{
  "color_jitter": 0.4,
  "beta1": 0.95,
  "precondition_frequency": 10,
  "decay_fraction": 0.3,
  "weight_decay": 0.08
}
Rows from block 3 of a small self-supervised image encoder, named by matrix and row number. Rows with one number belong to one channel. Each number is 500 + 50 x the weight over its row's rms, rounded and kept within 0 to 999. All counts start at 0. Numbers have three digits each.
After each channel's rows are labels from the 100 images, of 14976, where the channel reaches its highest value: "top examples" is what is common among them; "patch colour" is the nearest of a few named colours to the mean colour under the peak. Only what is clearly more common there than usual is listed. The data: single printed letters, digits and signs in grey, bent and noisy. In brackets: how many of the 100.
# convs1: grouped (16 groups) 3x3 conv (model.blocks.3.convs.1.weight, 384x24x3x3), inputs within the group 0-23, a 3x3 kernel for each
# convs2: expand pointwise conv (model.blocks.3.convs.2.weight, 768x384x1x1, transposed), outputs 0-153

convs1.325:464417499474508537477592558453435537515538638509512425529484548616437531484545613531465496490500488491504460534498452488536564527547462503461498483510453505483498519492488487493450498479489555491515473481446492498491403621303616459632577417673519490453515468434532506445455467497550549627520510515486580352538486549527375624396402439520585605463510533516493484499515476509474513493510484522505461491519440489506554518475511504422501503477498477552501503528450547471475492499490480443456519476509493440516448521453500492513504531577492572502528412458477568590490520462553459492500541594487441530515506478469490449471472506503463476527497551418580524
convs2.325:460487580490540500540661443488664512426536508415439515528479420526512508474544407416498477497518495470489546446495509480496427494467478503454456463463465492565615518521517560471504484432512509542467610511505454499475419568447472419485531512508458546510576560435418410515561447506522591436510465536597550448486528574554435481469480580556428575536500502585619451507573477659453488616539474568520544454556538508501526481580481471511429516475513482401472467455435599
top examples: the character * (31); the character + (26)
patch colour: grey (81)

convs1.293:490512508473509463466541531511440524527541488499422514545593497475510581473472428500494472470446496501534535544540454405399585502576472425461490518512431488500546490443465436413444549499498503484517485495487514539531449496456553478571451504473556595535443558570486369473498576545481365416550629499490527495467408445557565464460587490500419450584620571500537464510511501512459489466546494481457509520559507534454528500492518483463481534625495461265443451652563511472491496498512488474499512437422477480496531449508470588535486390444565577529508537540470460468511575518557462460460579496499499502456520516476479479529496533471455534568496448446534558
convs2.293:467538525435463488478496449483524530446470448423486477506534508493437528519490567494480559474472506523480481514517484498439491483535406543463549554553526469490442465450534391508600554533493492525525446433473429452617653573441510458492506457434486474463473503548476511532485610509554557425560438539513677424386461416494492573488617566434465511460470446486615527469492474502533475477506497502469530465503417430430495462466596513502509560484520479433389525465561540
top examples: dark on light (79)
patch colour: grey (44)

convs1.239:474510468522503489511484508476460510486486465543443475422589522371486625553460517460557447551601539494521472472553493494508552496461470514513489505524534547558504474539525444505504487496513497513477521586555543607426460601458605473526484544477479533481477490480508517514432637318677532505457526443526554451621460528408501514460487543418506479493425492506471512417542567542409495463514475489499525425447538542519532563551517456615476475548491466499508548529519450476505467474552514490507530450485431543596515527490438456515610524462466530497444473520439492550470459513580475540447488511552510481505487427609463531468714546522462468480502486505465460
convs2.239:449525572478489515606559548554555517524445512564539520476552532565519588547457509488516407560550506410440485494451522441508598507426511552572469508531344489480497534576474498474442504526482454427634406455519460566585314397387465446486455519468586489435491454468513565481477543493535576468451476546551454488485489514512513506469466536499536435427470450474412522516440523592599401496443550541563431422478593393454460498452494517453551464486499511481565440479589593
top examples: the character * (39)
patch colour: grey (80)

convs1.113:501568457532433479484586515537463460426575508492478446473440497583422508462580473466400471581595358383518505506498528490544585508491467498570492508526632484520431506505494473482503512499483524463482581489451455579586530493512496508531524482510533519513469475536529498505485642457519361562520545464551447438569508444376595520491582483506442602508536473530581438467523601442455473552537438436485537466478530572476436450581462436381577548427469548569361487444637518442573470491484541495511485499488540486478533487495493460497444574556496445549475484527543552489497490496519557523469492494531492500483561446520475454481531484469458493477522485499406549
convs2.113:452504457540407481463466547491593477508550394551556489501531531516427564476476426446506497498489531503484460447565353470424513516632451417544599491559482528372570454443503523450461474573421517499523475442420462582503484450432441435576543544448494503527532455371500437561433505487461522475524660477476578493512598570550464533492477608459429503511516539461589533598555501499653449489494431520503520627515460518497470527530541509495488500547506580442500467601537481
top examples: dark on light (100)
patch colour: grey (83)

convs1.202:457548489547452458481476571512453564488497496520503466484467515532515441472520516524501512520503513534430475579367516469525421419599472513528479509493488502439532495505587476517484518492406484321621486480543518649296511456482444436548537555415476533493517415576475534525559476470486496497448456508509522502523454510515492524513435541495543553529474414530469549473532617466568406521486506512426490464570502486546538508477465518487545445519576463493471539491502496483641467480564515574369435447572504430526483671414527467489494503467456535489447497603493565470514529432515482507515505510484486505515523479504481498503499561500420526538565432459586450
convs2.202:529484501423597469520505490455473516472493420432499506471483471463467497475455361592558510577600492473467413472524469453516561476375540467627610517450498439504566425521566509517415517430461522440517544558507454581552440510525479531445496491407537445466445535465504401436524521518484546470538497542409506449615531460526398506488579504476443604443427475520495508514658564481472463441572554481483490576475598566411469480442566415427491525506388487482527484497481535
top examples: dark on light (82); the character Y (32)
patch colour: grey (76)

convs1.226:502522524503515472496500518472564516497523464507487496418511536540592420501509486506622419490428489464570552498513499512515482508532454402539488543486441495469515485468531496549498525511477526525437486418511485569529551497427448411589434596462496512501537542461496468495703661318479324524376497580648530403436376564481463522503506517488531501496500492479550512522480500539532467490563473505486513486527484618444454398430592469522458437473569532526467522482543467510521511553463502517498437534513454527470569462494519519453487472537501554481454451553487601474556501467459571513496499475492469546477475506569496441444404528512526515492500499479485488
convs2.226:480532487488548505550396549464565470448499441488521516485493590427407470487475523495601526484431487469556543529568566435530560560528396503532498485560527480481620605537407520542660448545536504519473467423628533515533494416510546468545554597490525481504460595569468550487493521567507506506482573487521488482470480503460485552514400549437405570566538554428470470516453564577508534505540474548513507481553465478442519498511488543601500503483505551563522451420548580
top examples: small letter (62)
patch colour: grey (41)

convs1.168:536515488584479579479524465392638506665520572473625572490483526553485413512483491439506505537480538494511472486501481554472469457506469582421523592444569486539484487488504493482486492513462503523394557471406536399529493432503440507484517489477485547511494490466509505520495478559403593509518534570468538445581466479499470449539618482666429543537470648473467586438519440493470507479460531447523490480539457540574443618474394523392565496495515509493535460483493520481495488461509461458518507483486439510511505534476512525480532463450493467483561480475592431404431499402470455539463556454503429493438489532453535479540434502479520518522503412506397583
convs2.168:606534497545569474518472496500522443476537424519503520434608515512446453482531531489491522486511439461579478497449414453579506527432526536495509475429501498522451518464517526500440499569593531526452489582464580521412555515544525586457451544540463379499394516548511470491438466509482532558510597499534433509444514510471495507492418499426527602584558463509511484444469507522443548410512531489515469578539425461538564440552429532564393524457553456546519540445511488
top examples: small letter (63)
patch colour: grey (70)

convs1.176:422465544665551573482438424301712565527628473419471426515478490529502425478538492474490510519498461505501543513532505509480517485500511458619567594467575438469463498503488457494501565498446471514472580507430576454460512508541445512472504473538518516518483537507493474457492430452435620489495475497451593441519477487546474500443563464626445506429583371518466548467515497486514499513513480390522449558506500457545447650495444517438515521504522497521507461511516467598500564474491474450471513517483496524500513464508492475505566529512513473489511424531525468513543561422531459490410527541508523524476564488457492464533423520443456484475492457537573550
convs2.176:471504458489491524564472499526585545581473518556471483570531522496508527481495492550434557584465579430523533461507469521617516472372564466459624537529493456400451429550538599496630396564472476461516509322557498434466429491469429502534594453518503527449497544539488470543495579475438547579484551457522458506484493536514511492519571563510493477606440543502514548527492536467540465415525485487575519435415564421504534395488533499519475473488432573364500505497444417
top examples: small letter (66)
patch colour: grey (88)

convs1.110:428475554494555432529492475467626415489552532569475529510474462475503530520443632554343487434431592488609599442466523512571408533485505433581485577476482620413522461529547484533540503525563457492508533513529514490511492525501503486501519489477536513492491495466502506500380521524536581444563435556420451525467509383469472477406516641542507450448493460545491439588518602532468545460499529451517447373405552491545515454505461440521427561447543503468544444437487505515529520481509462543537504566475501528521550456567581514496523510468570453490520492519487475525551510493473518553501528517528518482422483556500531403543508488597452398560415553445511564
convs2.110:507592547503435509417402377533612452506458542487511483544468489424592520414570518518390428429540543489536488506542537486422469546518542510580527435571453535515523525506522420561518549452543522577490475581537472435505392624600480505475513575523495438501497539525578493536404495519415504445515566486513573426459530491514587460446403624580563444471525537520485469565484506535491483506518544510544550582462413522470568523526448496426543505480467592454391499392597507
top examples: small letter (69)
patch colour: grey (70)

convs1.330:487499561409491586528573474485481532466480616538532494639436466518425587488430599494509481526542466507485486513459484464481527482596540493478505502521478475510479515481479506476493433489515501531499490503432481471502458679535393495523603343682418481439541419488521491457493481556493440546558577523437606528511556458562438514483461540454445596587530510488528477517536473540438502505468519460479483551470436477544548531464496527561439475525467488452502479487498501540461564450479453536447528527484502463456462514430526466480425431600492555562463457541429480563591591486558381533481407564469584468500469485505502489452485422459510468488463592516520487
convs2.330:495476495431537480610592443488585545441499505452496455478421534595469489453496439451561489527471436434471559506505511458549509567346522458474543499579491445595650499398498495443447437507523504485561522469491505546539559603609519561439504554481507540525475522452447540492432433475518521458535518586550474427465541567530437390523584565485510397539516478549458484517525504550547417562490497500522520498517516623516547461537421555480516540542547522522579543527446471
top examples: small letter (63)
patch colour: grey (43)

convs1.333:547491443573547437384474620581522419525572394447420583504485495480583495511444468477529496485498504521506464502501541565489457490506537513504507474507474506487533479499484518481513499500483479525512479459531520514490408470611451373566577616376463495511571365564557577387514485439562540352422491627516441604474485488503611441564482445501546421428514604503502515548487481505530448511515505471500532493485488590474485481555468443422607460505491505499481485499515494529472496469508524495504511560485475442503490457497551533515532479509437500524579483448463572478452447604637493465467574434416446589485505502483517479477485517531510455520543446444502549
convs2.333:475458520382597475475332498521496472454550441480428406535554527511460594463473463461498477475490492455455521457553546482603562568577513458488360521619564463480472524647518442599620506503478517448524589513522504496405541458559497544421478518346509481494543549448510542608482501456445494545463470551523543560483491552478478454491436497539473455513498465513485510516575524408526518500510448457582483642510486511495432496507464563392505491548491500530443469496558442
top examples: serif (59)
patch colour: grey (60)

convs1.21:488571500567364536454519507499488499510470519524497477506506493408555499575470501494514517490474517489551508528456492504464496500506488507502507405548439504504516441507497436568540501513494540490466609413545440459496436543489662502448377501575507518545467520488509546496587475473429615424450552602568485464489419547445511549464567549432564418519469549522505464570447492416520539501466466464520573414489452535577432574496498469528582512498489500512497524487513510502522484528490499544477517518485437516524459541504490478508472520491532507471492502436589375500470691489454404565393715535482477509489446551489540397529449533492571478545437485438483480
convs2.21:543529583475427486442563483503503598601517472483476530476512474563496522538503601506509477473515490462466540494491490508483508504601500483524530458495485509452413527446593438431464412508524482519477486474442445503583465556530508452508463432417425509466498395507483468521519410497398449549424467550513448470487539457479410511455547515541544474460495437541425497525471499481397497566575516414518520536502589504448467494550576529582474452547540515549559536530555532
top examples: small letter (64)
patch colour: grey (57)

convs1.209:509623452541459532470428494452470490440498502507459518459483494465500561566518448517468526565473473470540506423493582447466533537439512510520519500490506475534452531446471396450447571482556407556474515429383524568589476493468486501513538453470502549550575510494481418454453490512534559509469461465550517482534528528480449476499477532390422414553612561481522558523439482526473477475495452562511526537460517506538504443448481545544508510415499449521496547547514515547510448357378551600555468583536539489478490529478473486541459527602464481446512461496468330463568776572498493473498496514466496521518496500566556529488491479524453531405534526520489485
convs2.209:509559599473469514546622426472454563503515492447463502429436439560477561489519522537474559456481520499553522512455487488452514443589514542555475409504447448507522498517426391439467491440478454434563482528548571526489425501499436494548523593449487581522621474538566507529573667486444546523522486466545596530412397539535523572521505486526538537457437414472385525453503497539473495509435490587520426514508467588496467499439532491461459484602471419415501499487515492
top examples: dark on light (98)
patch colour: white (84)

convs1.92:535508467517394592401565505476537444529369647439555485512504479481521431478495544628396492337682432519396604492496487497508495485485507508496534537551418508513485521475510470508426533513510524490482466534539506522492493452523529595496516547475453527495508428523489526511503566493477496490501577461486464523487552405531463555482467507495554496545460496478451552518513465514520554496526471438575485513461503538421545436705319571359648449497515521521473535470473507484492487538490500510481457550491587474508447507528469575493557400515557483471511476519500553463507491562512493506459500529557503487490512489499455499464458534518521511469471529495474522
convs2.92:560568507477546519561560496504588467503563529500453572495559519548470497589541437499447397479474554526452443558432465461460425547443449400460583451480522581505507577492487517547521501537466505492487498471532476464454366451579628395548582528410434457505444556488506454465571493549577473528547588481471424491539523459508461418450524428543514474595474648526497469446499562481413421382504566522453475556503511552479470504431480466391525525528532516472569477542557370
top examples: the character * (44); the character - (30)
patch colour: grey (81)